From a checkpoint of a small audio embedding model.
Training: adamw at rate 0.0013, 7700 steps, batches of 256.
Rows from block 6, named by matrix and row number. Rows with one number belong to one neuron. Each number is 128 + 32 x the weight over its row's rms, rounded and kept within 0 to 255. All counts start at 0. Numbers have three digits each. After the name is the row's rms in percent of the matrix's.
# fc1: MLP up (model.blocks.6.mlp.fc1.weight, 640x160), inputs 0-159
# fc2: MLP down (model.blocks.6.mlp.fc2.weight, 160x640, transposed), outputs 0-159
fc1.396 105:148146103135078107127091127077089153104112113129103108118164120076163109161161129183142166097147095113162068179109097120078184093068192111113070151093155100143102155178137123082142112156157098119111098075109133152126155115128121161113143159105137141153095094147064146102130186132148129164188166156129178171110158070146094119070160139068158154150117204121125110149090133192119107109077094085151171104153156077110131142102126148094109126148139163179108173151154073157102154100190157
fc1.397 169:137136192149151148167182102188185123152095094087113155184115165170153157088076168080142078132119126143092167083127161117096132156160070166104148142139159136145153116105119152115158130075117147103127134191134067164137170144125086077165090102089095117076134109144124110137074081163055168063068133079095090145071103159139173166131090162155108101105156125181150094084110090147114153147171111180147107108126081108128141135165154101125131179118088155158103109107097119099138136147094132
fc1.398 084:092127082140100071165108166082086103133091098087149077110134128117175133101093108119155140061165077128094144095090107104090173169148079176088145141180168146155111139083151136160165075130181164122143115105114143060106127158156084103182163119173090124163165148149108133173151091110157148128156146154106133100120176165101122118155110098101095125125103114174104135081076110058132181170073119084085127152159179140108103089158111121126085118079161103171188151092148152100171156149160149
fc1.399 079:153127129072126126077121113094102101170095180154105106086151117151099146143176071072152166173098060129118116082123129131127175089060077155134156159117108084151149114114148170078124164151157152113152113128096106165168114131057143140141109170096077147185079179118092093132100079146123109084174154079175087103090141080195117180155158146158168133146096095131108180157161110086162162139150102171099178124123105125159117127104116186106169090097153129119131142133107159118177124074108156
fc1.400 118:159123113141083154090156097063078151169171104102140122147157110087145118117130085114132176142159152112131148118109150111176156144071170122119143132138101176153116093199096161108159155101096169147153141135110071188164087107201085161149152062110133088103128111111116131075115139125163099155086155123095178125118159120105099065103125186126107127049109177133083172189124124205138104159109149129131146130146148084102158167075126122177109125099185176155157168094129134142108077147143071
fc1.401 137:124101106175084090160117135129126176161121103139110109147102093162195118072118154097138104118135129133115114165105073144068162107074148118153136172131147099175084153130128104103128117111176114077184152106107116115168181058105108134164165100098099162169068132144116156077089115086126098168171155091190100149098096095190164148087124148133156171155144176127169076164046091168153088126096066175138130107110120103112154078103157140080142174104100176110161136118098123158130171116128142
fc1.402 121:113095097124166139170100059139135123131152083084146129191138092147110128086094118104144155164115095146122152152200091104141167139095125135073130141165153124166078166088082118133165054109132162110139125185138122097161152084118096113141114101133156099109142146141103179148071091100077138139104149036154140136080114167161179146090104120154145147107136079127137115101069171170106105167077128190144108094113094097165124100195140064124129191078121161091101164155083157095133127154088132
fc1.404 079:073135096184118126159153120140157128153072096088120107115158140101101171092111145142176174090185133120121132164120072113154141177142178132104144105088145173095119118108169121118134122143160130121155169144124114134160070186148100136073166176164168150122186149133102168192143096076119162158145143102076150175108077098135165124111113127132127079156114104110093092076204097106153098100180151134131101185103141161089116140091156161201127085111138180083045161132139132136098095066127126
fc1.405 083:152138094172150145100143161112075133180119098081127168106163086109104167108140097102118189074155085189117162123077110159042131185129146143157162086170170149098139165169118114144087102165114147086170138102125161124129086160152152129111112109095113157079113153143110104135152128157089169144145116121166137134119164101156099155152126116101068136061089090118120091151120128128121071123155134187112093104147109100144076140078114118170083198155167149152085193085140144089165169161079191
fc1.406 083:141156181106080188139173155107111112089143102129166172175091102103086115116169158154135117193119110083135093130096089100166178121087176095129135139153153147150129136113107135091133157078092100090101170090164140084113102137170097180165090146091068161129173101112149169106155180149176149122086087118123114134177124123176154149129166087134108110088143126091154159186088182164125085161137163181138110093138182077134156096169086102135079103074073071139156075110148114138141105142151129
fc1.407 088:170099151109125117139150100149080150163089147095143108174071091161089116107111133091163138132148059106135115161102152110095095188038093065176204157109144103146118119150117160137146134138093099180199059137121149175131116078115137161095130176138158116122100103130078170132098104144087111165152138190099130109111086101060126141077128156139084129157088132134151075106103165098150121172105138135091182130189080067087131129115134099163164196129134121129104140150095109149118091134113160
fc1.408 100:134156157158109149089192134169091123157116101102141107079150141160107099140071146120091121130092149095121112049152117157141101155177144145138149082148092130077212164170146166110120100136100191146057098127152095134111084181134110120123103108096104133064146128119188157160096121111125170140063148092086102105104173130139126098158116132182164077111141110165133190075178118111110130190143199084163070133107120081172153145147105100100084118137111157119114107134165121089106071098154107
fc1.409 095:129118135136197109091134167164138091154160103137148158168084058145077095167185178156100072117156099136097125133122177185097148200156096140086145142110129133105083076122147148124092135145094099123115075135137117147126129114155132159122156181158089149130114154128101134080150165149115157120104212154108113154128091115078119129133144090126072137157193159077187136154096141095136147175154182105159104080136137161168136073176118116145150153094120183045078111143156158180120116167111166
fc1.410 082:092137166095073085102177081172150171084143125164120123134112140167180167144158085145099106113158103117151127129119114114110125074160120148120177172147141113145082096166124076067141102136135104176102106165103088125097179167166170186109170110172142107119172120100074097082110156159100097140156045167184169068083155149142150096117141155091169087169150111132111154141144153092168091091154105186090085097161125102109149130155137096116091122101110059164115103117083139140100172103177125
fc1.411 121:117128158122037108100127103124132146130133120105104100147146170143103088112138070096110174142116136123119108114167127094169198096145162180146110099122053146146092077216168108096110140127168135083127158091102147134138095128131129159142118150142079102101137122133192144108110133113169144120094151094210162091123161104150118057081092145140177107148126146143070172126149120135195186120121080122180129134102154117040134195137121164174152092157136110183134188127139115124098174105159104
fc1.412 070:082172088149109128118083108153178178187164117152096114092118168139124116081108089126113110117125071146077181170094159086125150109113134122117111143071131169142157123106084141114149093096067132104159146103101091085175102119153077087084136112182133077113138179108151178137110113127142127156098118125080137070100198144081138107058177100137118106128075093157165125096174109106129121114171091149161112098088100151185127077139161130116179188134114181159147202120134072137093124143152110
fc1.413 076:087093085147102085095161071149149169090095129133131061130098136178125113145148106097197161093153141125075176098090165154098150163104098148150161106145149131170135105074053150095134070132158088171086108086086083111121091130136093105083138117146094108152101121140162103131103161111107155118174117173153121155101129111184140141096116130113084080069083115136070133109056102125143111164138168130160150096128153092189097090185113083122115159177166191131143106122105168142068115173122128
fc1.414 085:127120105109158150097075129184126135145069110130119107089082162178148088160094093178110121080180128152139130115087141137059075182165141192176121106171112126118080187076082112174137145118114146084139113082044110112145148155126124130121142086128164127109127107158141099130078131125147105084135163121080091198161088123147148172180116106178151165150119122103170155088149132082101068105161114089146121083129116087152075107196149130093103143161144167081178113106122137171105102156136142
fc1.415 091:109097125093201113099122146104099062085142127165128165096176081098102093102159150151122153131118178112138080098106080134150107076083115091185138080162098135096068108150102131118165163134143127090127087125171152142104124127141155138090086100152134108139139159074076146114125115131131084187154137145119166122110124109161121112091080173145148085128089129082154087166160143206114077175074080180097114075167170097091151153149143114180121104125100179159151093156069111140166090167069129
fc1.416 083:165091165136131097086130083118114135089128144100157078111170097147170172071124127155163090130081095109145165093097187138100093087163142111086099125143124134100146169174150112086151095107108110174159116129122080098076093136097127117174168077075130097088141168169166152145071144135155163114074121085134083110116123096171130160172101165184173120119134098105087138166166102091110167170182121107117172105062099106117145077176123139153098091091113094090173163067153094144140149162105077
fc1.417 137:090131116183083148119139147127168126131153103116135147095123156155154098081121083165136135184135168087179071104141127093234185046086115113118132111082096116155111100161154130111134119155119141076104153092162113129159096091133100119129107130097144119098121090134161154155140136117128119139117064107187137128189164106134119077132097149139183110172129113135116192116138130183174182120136116096151151132093183128052176198129141159157104068145119103133122114136152133089157209138174069
fc1.418 091:096156148155075180085102094106108130117104156087111122095173128137114152144154085132100135184151152115111108120105143111098147101132112137100156112117089195127102113146133091134104180087101130151137129108139063167093069138171117144174087063100113162116085075111165156074166158142145167107102163128159122197173174100129103143164075170134089081106116115100116116162091115210093152191097140144205142131076120063107139137126188152129090131154131179132091177148175102122134072099099143
fc1.419 140:178117145093148099114129155122059107085081131137176136097119157144072114139122162129126123046145120107161135187155147088099099139170161096098126163086136091075104181074120140177118141147126053147148172140152180149103128149108168178110092143159194172107145138170137110157094118092156133103193098123124143113155069120061139174153142059135118188096130128121157107102148121084112103088127128110071172108131125141175094064091138164070105107142125136111154094141130120159099075153125189
fc1.420 177:109127158178126175167162119137211133157092104055094192184094097175144111077099128098154099152141192102089141113135164110147134171109093170099148154197115153178138113109127094131130103055125140121136131162136079078130179102101111140160115097067073096122124121127079167086116105113072158072103144094141085167110116139158167177102119156160093105169132112169127131125082111117119158107133121177174108157141092125097153081150178127130149168073071152154088132145102151142178163114133115
fc1.421 095:074120108119136110166099135125158169149147106084147111105130154108106107170185096148111093184150172071096074108166093092205132105108100147130151083082088099143126105099087129126162088161162142084115154128126128132136142165144099071162153108149153110125141176073150108143123111124163163106131118155150089085157182144181075136097117177094186104135067093115080167129141176144162109134132133153174161163063107114113150187180159159166084125123068132102160103107095134141159218119132076
fc1.422 090:162148112139143178114164089175042138114091098182132104165141102133114159094152176144091088080122182142089142157173146190162133093086140130172158094081156142087105123127160122111108140147083112188128168088125138133159173085161159150092079166093063119169121148083093109095167127141136088129130123100077137125129163136152156099163079117146119164151176111121181059162126159156151107104096119091079126109176064157134141143105071104139104115165112156101093123184164074125155119172167098
fc1.423 081:094114168107126107176118103124066149140112117091169160132102078146095068128096105158072105122109119114183126074168109103187094111156103125104179075162107140148118103124079164123099158155101075109185183161147134136124121082144156151111084077129110076135092099064128116061161122128103152098145145129115136139080081117135094087133119104102198166160184183084115141113105137176153114169073130142153124122081158147127194178089085091146145119176180105098140148153088077135094147115112096
fc1.424 103:100094155066153117143131173144108095159091160181137055140099099162131088149125144125164078068095100157082139125141101102126136136184146081069090131089189121113105155093107121166182082122178072123107074121084182100104143129131116105096166155136151162115101085144167114160153089177109099154140156122075111081129134147076177119139164070069132177068136136116101128139125135099182105107185178076132095140149161188142107123089068142138107111128105119092108109122145093116078099156113136
fc1.428 130:128170122085155187123190126193120107124116103077133124097118173206102148176099128126107075064079127146097142111104191135134114149198118154103141096117096114089178115103158162165120117075120138137073137149125116153112104139147150084116095186155123077095157129162166111166155113159145133057081108115068090102137124174111165141147157127131083142082145097115123097117153143073176173128195163109110107114127074151137074106172126135114100109110124104114095068060161169084109104162103125
fc1.429 082:195108070079153160158179132187083128147107163144144168104120117142097143148069107161090130134120122189119109181199151069061104093094156176138102114104181069141172164104144102119111119092175133094085156077129121148174090114144105155089173160152107097145139094138138135157084083154130159121171189173118109116164109100078140145144129071147160120130095120162165139087094074113158088079066119154148154080145097146163144156131123110094146120142130154081097144132149135172162134147186114
fc1.430 141:155143145128127157163174157170131093165052075059159164085133172128127146084089149101097112111157206135077154119106165112104093162152055145097171087178114119147122089094113129118106140066123133124148162159134082150095148138140119107188101145101126094083124114113104113121143093100076142062074146098088106180156100166127157209177100091129111120189162113171162095138151092153151165106135170179110106134087091129118101097130171158149151124125090098119068083154122155119159140124098124
fc1.431 088:111049102117115129155145107119077159181115170107059072135102146104087092161089090065074169183076103173118110088114143166151113147137126164096159171144113159102136152102177097115111099103150157153138139164109170147096110153083098095133109126107102149094119092104139091112099084115108147138103135089172105113171146160155181143091142170169152111125086164117124114100130055134168175118102166124198154066103113144106069105116074079119139183115080129148122173081150127157147137096157187
fc1.432 082:156154132089101160125118163157103103156104113147128135064120166121159090119119190170061055098181150166114083124135121123133147156151173082172184161110147086084100171080108146122114091170129090062089170097171155102173095084162129073087143113142101093130175159059153132110104114163151154118088142089139184118155072108152104097102146141133159095118154169134177148116108109133116076080170171099160146170087110126086130101166060099117178089132159147116130128132122088103114104119116172
fc1.433 076:064075169103169120091077117118160150150133086134106141115101148163103153109160122096090109142167086100136100117143161140149145141136090078085153120189172135131184088187163093172176168111107153116112110101159170169107118144093084124131177074151133129145121156101098159090122087091113123154074082167141119122152112136098186162134075081142123164116139165151179145085169128131181073101163067112152152154145193076116091081128068182122168161101163146155085154130117146141085169146095108
fc1.434 077:149088108152088147112142133156079121103124165094141173070175085150127113133092107173133091110114122090105087088114178073137116165156141176181151182113116105157133182180150134153128137180154142125182099105098109158157086163139117148076150086086180138118092095175153151093187134177075100103155076156110132106128125091133163079099084181094124133136104132170182081103169161138072158184120090140166109090172114079167140179160135127139155182075114121099147122082110089139123119095137156
fc1.435 134:079140119104170123136090105092125122131165127118209099132147082080123113170116180183106139130151143151137127166119056134127133091131158061114108180142161118106070133092074134184121102189125136120158127106093172127115156123115171108134132130184172157096106165103101170104171163107159119145147071136149105182160114137102123124163094101050102193176190125102162072161132196158050090127109113129101136090129164139171131111136179158126175161166118115059115132169111128132134128157101136
fc1.436 082:150136151135122142176151117151128123092089133086171164083115143121120066103153160152145109110188128179182055133087089124170121083169121089180134108126113149136094136151148149169108119104190166132107161110106163145160112069177184100094161091122150082131115120149077111082108099070129095188081100100163097090127176157105140130106141140117144147138143163146181185180142102188115156135164052086098124106142108161126188166114156116094100143122089066130118090125115172152184143167086117
fc1.437 162:095129110079086096089111169087109138055142158127148143091154142123106077152195115169112096082161141068157101133102159156145162113136147117139159118121078140107139131120142129162100173131116071173145159101119124166108097106099129195086140108127142156191106088138152127089120171094203151134142095209116126110169147084101081162104154076123125169168146117109117125171150103088141168088117130069110133145148142128105089123062164191133109087172173077129136134139181113194132139080195133
fc1.438 114:175136142128085081113125138059132136134168163128195077143054074086177092076188107178142117115177157154194121182129080165147099140072119108174157125078151136148132134090049102146177156138152115182138135118108142118171136029135119134111174116129119095122146161089078098088126114080106089113170144112158139142117149079105088135119118092147161141143133133076175161190146157146130105125076095105109128162071135128147143084139116164129145148168132120128158095163135105110180125113151147
fc1.439 090:116133128083066169152160153127119132110121106114095146083155175105184096079194164159155187112068080139167099095161104171107187102173106105118164145150150119102090098142128082083141103074192095084118101097131112062100095094163079135118151124127103100079166154148137111116170159097149109137167164105138154111141112146194104135100124099160143166117085132103127161179200129184136161149143152140155157108162143142103178157170168164135188128170156112145127138064154154094138175090136151
fc1.440 084:149101103091067167074119159182067087112152088179147133116097119179157122096138103114102130111182095162147155157163113089170155168172111093117156102168116109167125108150117135180092163178103165121072143153060160156168100094165089143121171126109093155130092098129181154099158159158086141091083162130166152133092150131071138105161078172085112155089084143092101125147106100174133095173123080175150143174151083140099079106104180168165154137117109087147133136100117100106169153152079142
fc1.442 087:147138147133121166146158134124098154122105116115082153101105090107112137114075102148150126047098096102140110172120159140056121186171138192062099134094190107126144128122151163101108096102130120094085165142065180088168107189064191063105090180133169147116112127112132115104113112117113121084110159091097084167105119160106114123187081109109122117108160130180164139139193153141065098117121140150111148104138082153101130157186123184087107157140150107095144113149073165180133155094127180
fc1.443 093:117101122082127147179087123186103097084090104170147131142141168140092143154094184104109126092112126106147139204155129096133100110132089122099156097162163085128088213050118092117151081121108156147135095145058131140084156170077119100088156107111108136166140163159127103167126178110145146136164146121141111111111079089087131187169126059122090131124088127143113075161174125036141113114151086127124106123164087139158148110194092176137155091098110146086179161126084111101159147125105160
fc2.396 127:101114138123130127119104126105111154097127145069122190092141159196077073101153123121095092042150116108138149151136137116135166152142111161115173149145093139069130183071109118199060112142128094122155137145119163130105041122076149171116129120162116160157126174168164109115095175101158120084142098131160118105109128188108141150150111139142103134105127051140149124145152101076095153131087159150086174122126032168172076076124075119097139166153166118116167135133173177126120116113147179
fc2.397 210:104095165110136104137109121110073151106140159084107181114111171202059078115170107138132081027155105090147167148103176145172166150146096146114172139115087124101157144076122113172109098116115075153143160117125139112118065103112116158117112112170109153153134114153181098092154154109172128059148088146132096102139134113095103150150129079139099136141125095152130166141158163062144175121117191123105158144119104211145130090090069144104119138141163071126177121072176152143085138105162174
fc2.398 041:156068138126126127125163161108207082112122128163138161114127111065094119140092153108131143200114121100141121093139150195184141098123100097173093085168100100090132132155144155114133170097097144142102112108110083134105174133131124098077157168148138095130099073102100177101112068129072151116089159172170117110200147124121112166130165107162115124153163185121137163143118190210098175124152091136138087145140132113166091139175153145160133100132101116072062134123066102182156143081130067
fc2.399 051:139084106125105154117105126167128156146134177124103171107152177140183139122101124110080083129076112141106142120127173164145141130129177156202168098119109181062183202140152099105104077101145137091149119078099163159138076137098118135100134109150125104100116157085202064117081129134112152131145134122162159115111176173159103160202141156092134106174041121102102078086154080153143138134122129153142144125139081093083059177130144112111100081190167139130137161124127086157135149101090095
fc2.400 127:145152112090122095098141128128075106092139141188151088092170120106092122157171114179133136096118128086154140138140132117133165106144165091121123082086100099093188099170156152172159133145170098179101116096111139148086102156174121139057125153162156136133172088137160082154143143154155094112142148173087179093168118062092094101114190104080104207062107178076070119127160150103201148122128148068095123121170143152145121162120133169124071102159164113089083126104169135143072103143128131
fc2.401 182:149128132069135122099128060128136080113120098107127155073178126130064142153129130130097179150101138117141126094154138080178112093153127084165108102078122102056180093174184163163106166175121123167110136107152142166064099157150151143091104162140170102109179123071154116148160145152151086113112143145144186095154130139099075109154176193118130117106098080098080127093187145150126185181131166080139099097136164135106130174170168102166081111107142075114101124106145185082108105139109084
fc2.402 155:132086175141149103145137113129055167136097139097118176159118142184108107106141152111135079025165119116118179162118149127116149175121080169107153174139132125145106182068108109182115076104115081125142168152130104093140090100126126138159100110149109153127109172196157127094105128108132133086124120108084055121073090172118151175128091063114117147108160095170161138149116129097143128113116145167109173127126126187132107065082079164074177198127133149119153092107144171118152134121148210
fc2.404 051:108126119092115150102155039101095136126153123194159131151135196151128125109102103113108207166116140132109131123181141116140184091166152179203131091152122140104087109188155175170105114070151110105098123105139119151105150129168104127082053106111119085126095100092141098146105131172136080126107186133170115098103118158173117102113112147133161079144170097159178110146112170194192178110080103108154145150154179074074075147116114102119125086142089125100128091158136145131129181111131082
fc2.405 047:159130122129133114148130069158154129126151119110135142126067155154080100145167107133148081077113150152166135085196143074153138109140074096107203128065119147108117143081067137156079114129122122152140139087118164050080138079124100138183108137134118136118138082130117055165155158136107128119155118128111082108148113131130108125107187165157114096167120143147145147105130147119176170142115163144094119075124115154129157094120102125126161127077129135170153092094138226049096202198165196
fc2.406 058:131072116145129097092106141125109143133110128118076141136174156197193078143121139098122098122117122129079142121089147162098166174135145177117131129171140125102153184166105123150139064105181159046095096116165143110136089122160134140145136107101075120180118106145192091108061169159110163067148123077143121090047178132125124101166125157132168102122069115199105133100120069114132108111097111158156146154139135134081092149059115113140139107195109187137144116135151106178088168082097133
fc2.407 075:122138161120189085182105199109119138101142165163116118160193076130122115108140114084159102091148177121140095164099104206143109102072119053230124115093111122155095129150135096139137208126149116212123197098109118152105126141123112157123117148125142139149108087112114106087116129109149148158150177145156120115149101066075104191101147109098075175117178200092148111164108085128130131144092145112111105128147146148076167119110160158120158143155100066102148086109117095157149155114137126
fc2.408 100:135144184103152132160110124112099134108122141066115202100143130200062083114148138096085113068135142104134163117093184120191125150145081158152154098097088116092172159104156104131082135132100125159106156134131144181104078158108155161104094140129117136150143130128184071129112143115165147061140113139140165096119120152054108137154163137168113137117104055150106120112190110055104231147131209098111100131136084179140111111130121130113093153097157062122125103091147164117104131091145132
fc2.409 087:159162145125171148116148112122123119162091141104118129178083152116152162127123135042105166183115082199155102133161140074121074137122073160114130075086155122141127132129071150117098130126070160125148075105150116209151108136082115113150097089132157087117181170085134139166126129109107147154100104077114097112112073190113101106090102182178107091149122191129104154092108103095101155177158152137159147108131156103109164119158108088154163182084165153091106133054136197081154120097120146
fc2.410 050:121214127120099172171149127125125104147125102136146126138124163087146134124140123132149139167154126140100126134200127138150153149186137156108174127127084123157120054083144133112169158112084118150155095137143105118101115158120138131116135091163129068054165131109109139127140076103104119155111106108070086094190078157136081137134161092143129090143163148099103169135097163090180122146177181131116131102147128129212110089133094101157072168053130039100067110094150210069095114118103109
fc2.411 120:114078132110097152098141055150117153161115085089114132154098181173135120108113154109164112099129132154129171110202155062139148090143114148094174167138173130134091109095101169156104072116129110112134098149159122106128138097128109130165112123140109133061137193123137160111117140124108106116102114086132043106109097227173105105140100171125147096097191084161169120099107142136146138198109123149105142124090134144161136089141093085206187175091116138108134113145148216069131072158119145
fc2.412 046:153065152159145106147128168162127151131126101159183080168122085078133136141094115107177148181108168117128081097097134195158087141105135095138088091162127140149134056157175156056148115104113151154134137080091123106113164113149131072090092154127102106082158119139065134156129118136114154180133149183140062142127089080139130141149167122095136112137165176177121204111088144149141154100132071109157153147128217101070151204147139114120098066099156118115127148100096079137140158103141117
fc2.413 037:110136109189132133130081156143202167137171156154106138193080097132170118164144117121108148165163165133184132165127066115111067117165120159039121117103137071155132101117082186082079141064087158169104166122103148102133137108104123076115182085143112152123082185131113138132167110160084160078088105141124176165133097116071159099073095074158127179185110194108119131135089154134132126107129152136144174173166162121100113138167162136119143179130104149115096140121091107124096120129133103
fc2.414 061:148170137191104143147124148124193143186103107097153138145103172169176168126124141089097170190147116138086177134131147095115080103172126177138146146195098147134115103097109107079127098089101163102152054148129106139134155140148138135219119073068123112145116111138131165139143140109103153110124144088160126107124107179167119152140099182185154031146084111142107124095077139103155149103121091150132108097105128096209106130190124092184140107073104163119135140128118135140134116187114060
fc2.415 073:124137129111116168138150156122165110147148132173131087167127066056151172153106099110147152227125130154100071112140134160114101138130126103163121122137157117174108102197153131045201179087112170121116118121122086122131199156148124079150121147088144062106101104083097161149165082155074171178099171138113128169157156093145122117103148127145123112154126150104138139152085128168143104122177085133154100141147167066062176170138215139129135121088113184151090130122089104130130114131119091
fc2.416 056:115078119143144107114139139108143080128120138101076180094168157190103095132129121125101129135142142115098145054051142163142155150149070144192129104141099121082203194150137139136042109116175134131128183167182136158091088163129124145124082116172126123157145089105186068132093181162180175053141117144155166108099182144117123136186186167142084139126091125139117102092167088107086164167139159107109115157149053119111083137109147107138118118154135112132129131151126085126104121088119133
fc2.417 158:128080154139122150134148064152130149169106081102100154155086174178121137109100144103159112117128160148118166089168143078149126123141084142088176190119158105153087094097149154136118076111108122108153121165192103110124157110180102131166108120132125102082165190101124187139166124135104090136107094078107047145085067201182106130145108176138122083123176106155151120110113144125145150176127122149092118114113137144147149085136122093204189189076115151101120094111125199065151084160107150
fc2.418 094:153158102101149151094135099129149068073119121082149140068155076111136128182147098144100163176131107142165093138126127085141079072145135051170124085131105148058130116156123117166100188181092150111132121146081129134097137155087149166092144154122186127154118117125097122123161155106142131130155162133193194144165186114128093133143172159183126128128103048072104098118149118140065143151102128106104121080114086097143105143160185061119117085134151114146135176203099177157150100150094108
fc2.419 168:141142146102126148138128049148148101142078106040170189084119131175090131146115133107099124117133133136132196106173161072167119136184078111117158143119116107096153112099152138162090118137092132150115157162151123136079098169103165147155112144120155118082155185118135140141129141141130109073083086093130145100123112207115113150160150170166105100120079041142134111096161146089105195171127184136121131086127103138161088098178123097194099169096123096096128088105123220076141094131113137
fc2.420 240:116119141093136085086107107118077147104139145123104144108107143166067103145164113137149132053130076087151139175138130092152156101154149106091133155099106100085129153100127144200108077173129064180128107105125169111130062121130132142084137133173154171144149131162169128136155161117186081119146100135125133101158117125093076100133176093107121156120112103079108146128147165042177117129118166073084182108137142201163144101095075153132108142146168075079177112081161194121076117156142183
fc2.421 087:127066142128140143149164071132084145151109096125168153120131172139114131107106136115162109103146131135104178111146121083109116144110106133106186191151135060134078146150148136138119060110146103107153104169199102082140134098196130130137122121182133120085141176113151194125194118133144099110131096093093056134098114205141119149157094143126096127083214132163181104102108168110163146154127104182096143112114150148147095091092108124117213165109130186107123070143180173084131086155105144
fc2.422 089:123202116142155158107162075154114099192094117121184116153158105133128136148106097078151142122090092176124138153116146088078062162113063119115133075121161157111165134181096177116139172134041151150112091094101130157158101132097123125156137111120200102108174108125105097154114105143141153081133115127132167130059133210143129109084158098174094080124108139102096122114097090097124122146149167132203153070169158093089131112137075104131122138153208194106131132095097150113095119148143145
fc2.423 065:159127097111112080122150126141052081119089115157148089083199061058134151154157156174098154142111147129139111136106129172103097136091123083225082136126170134101130097120131132160184200146138107142087154150135141166096137173149151116134125163119161112088144144129082092110135110146111132149095148122107124129100068075126105089160152080065116142148155144089142119135096116185102098126099115069169137098111145126067163166138237122133121125106150112105145083153072113161185158153096127
fc2.424 102:116121104120154125108097139133188169169146153094181124132123122104169153136097126119142132175141092170125099186168062113078084113139159127091133135177151131142068165112089129138128115131096179080142088140113142115178177130049147096128167113092142156140098177135066210137120143104094113195148125084164151173162112174169140154152113118162141128148132061082185140105072146077087070143098089152111148112092071107174085091143097086137157117112132153122141145182091157146147089155095134
fc2.428 145:137074164115156095137129154160057123106108151112064160100164171198088103115159152119099075020120102084106168129071168161146149180152086161142152130114112125101178172100149132164108105115129060132111144111163154127113049141113134145100086131159108152157129115151198060104099142135162141063148129149113098089111131103067124159181131094112113137102122136183098122121167093095159178115141182132123139146158088172111114136099111163091123139154146092123139116094155094154081135099137181
fc2.429 060:155144094139173172140144088117120098093145115073180166091173123106141119146145111148090150114153142174132115145168130094157113101161141103184100104199117147133146138132077137165108166134117114160110124152048131127120106150070158164101105113078190117127067131120103152075170113119142149119095138121155158162162144146096129198166162106159114137146089040110147090133160140121119188112075096160109116072099078107140113123157178091105128086111139136180126198178129235121179120142143136
fc2.430 184:104174093129109125095098133113195116140131147082114109124174103120192128123099103125132163196125110192147089138158075106123102087131193091126095104170137173147101138151100125126103162171110184110147068139110163148133112149066148139159162105052156161131090172145077170137070148113136123171146145114169183146136147166165121090116149181175154066111087087081135134113082066136087091126095108136131133093138069051136103119160138060144138140103140147133152176180111164160151114122110135
fc2.431 079:134128122163132108132131101107156165102160134140192079175057099060130126101142137164159111120148190105127134143165109077138119087082111105108123150111142112162098026112117134111175110107126095170143126102144079118138230086185058114155138140145138137123129151069070174101164100140140089177115139117097086147133099128148112143109129097059113142180206195144135155118124174153145107163158120127146130126078174185128176113106140154128129123099120092081138091118163136077160103158146116
fc2.432 049:094106178099155137102120148160019171142145111144121142122068138156115091097132157093125078043181125137111136129153102107106154095114104107085114182097151142118133172100107127168100104143132102188148133163152173090174072111094127128113129110187123168122133134180138116143036124123177111125163065104106085055100119130120142172111133099077080168123186142110139128157120076102123127127120185133122137149110091158164157083095098174102119146105144156089128085089179114100098124141123193
fc2.433 039:090128090117126101153139084087184135159162092131176169141160153117148098176101143180122077127173167101133118112144077179104091112074063177188078117153120140116133163140152119156073160098144075166145201112128152111120087134068216114152107155092167154171095118135080137132119109132155182111073127185150144120136101105092100131178130076095132128119126113095178068109187144142125117130069155156110138146153068099092137134147136143100128100173123166175176144133084140141152124090137151
fc2.434 041:106157141132128158094131098097072126156150158069084136076140137227131101110118140073044138145149125127115101082085104115079132100139146198166148159131125113141110152188137095111068135150143155077152081107185116153129081165087128154148129069128166165176114124095197083144150151121106101125143117125110173098129143178121142138111064194130156073128063104104162147132142106143170106130130108136116158154176097072172088162101119078097104097151125151135082174146140163166125118136086149
fc2.435 146:097115119143108107136117126101154171115133125176150070195073080066150142117137127134191162162144157127151079125152093125144133092092147104133088154142174127189091067141110122093155106124170118124141138104127106104149211090168079104148139112108118141103121167056067179121161110136109117194112125126139054157101120107169111118088090144088146139158209189120138166159084160162118102119126088129168131129093197123057218139111162146148174126109099135101150133144134123105160144140145111
fc2.436 060:105109107149162136130121115142075095103145153076153131139117147070086133118110153171145110148149132155083170105147110123165101155090083095146151130152130155035163094172176152182082187134178075141106199106102181125136114128122150118127105153168111139124109139041102101122188121123169116119122079142176150171205158152114100124157139108146066178080154096064189132113131139154144150126085152170107126114132113131132105130102165176116131163162145100069106165185096121127187085103110153
fc2.437 189:104086169166136109180120128116118179133113148089091165177087141157112099079136140111143077079162157126143179136111172145135164190111063176122163167161125137182110134076105089134116072091134129118150185147119087105141149077129115138181104095117079137146101160172122124094102126108125150083126120126112024163054115130148172163121052089155118107154161122191177161163105128123113155081119138179135158141118118166115153072098112125084158175094090143131154109097121143122182157101146163
fc2.438 118:120136116124152162104135089132114146133129117074131178132136185194118120107108137097085102130125130149090141131148132083116132143144118164066165122154112144120114180137115139142050132120078160071175119149151129132122081129090109138166136110095122130135115150144133159113108158100130117101131102097134145139138160248151168164141094224184113096090172053134145087111127120115105132160106149172149141118116047111161054077113058094109139183130129160143110154150175215103105069113110145
fc2.439 057:143147131177088137126121123098140070124074107161172126130166083150163142131117086134069150122122110088105153181132169163131109080109146107128028146148106126155142141094155114159178174153143175170177146121098099157126161187097175149112122144126045139182112119198125103103097134144115139137100136145097176130119162062138137124119138132079148128178118090109134088150151151144085139104137123104087104106157129105213114131170168089139076079102132089181133104197118055109091170140086110
fc2.440 053:097108132159124172106161100079129127118105098109086194156120167172075086119150177097152085124168108097103123089085172128127152134157104141118161143112104183097135117091146140143057095143155125082179111190159141112140114097101126119145143104185100146113098146185133130104161143126143106068114154098127152150160211124109101123088119085142150149075161126140096158136178130144087144150137123170077135139191115168213120085111036110152156135104142118137167186119150167085161063090093152
fc2.442 076:125113131141101086094160090114081130110112114161106087123121134129085112123176127147118165112123154082149152110156174132165194084137144088146133136092067137119155078133143130166155111154191075133120151073139138130112088117213081129109086164152115134118154138104177088109144133183123110113154158176115102085111065058126073085095154143056103149090130199146055128136150152170171145150121146109115108142172159204146168149100139137156079112101152090096113131087192150082118127181109127
fc2.443 062:129119147160122127113127154153144161188136112140107115140126125196175123110089162056108112140119127170116131132143088119114099136098079184108142142139141151147085154146116113064123101077077145051183104125144122152131154107106140095180162118050110088142072133105121162111130156112125191149129135082119090167068147198180173172135101157193158051154137091177184119095083086149158128129130124209164158141083125077108132115114130111171168157111098139120111096098148071123137160135147107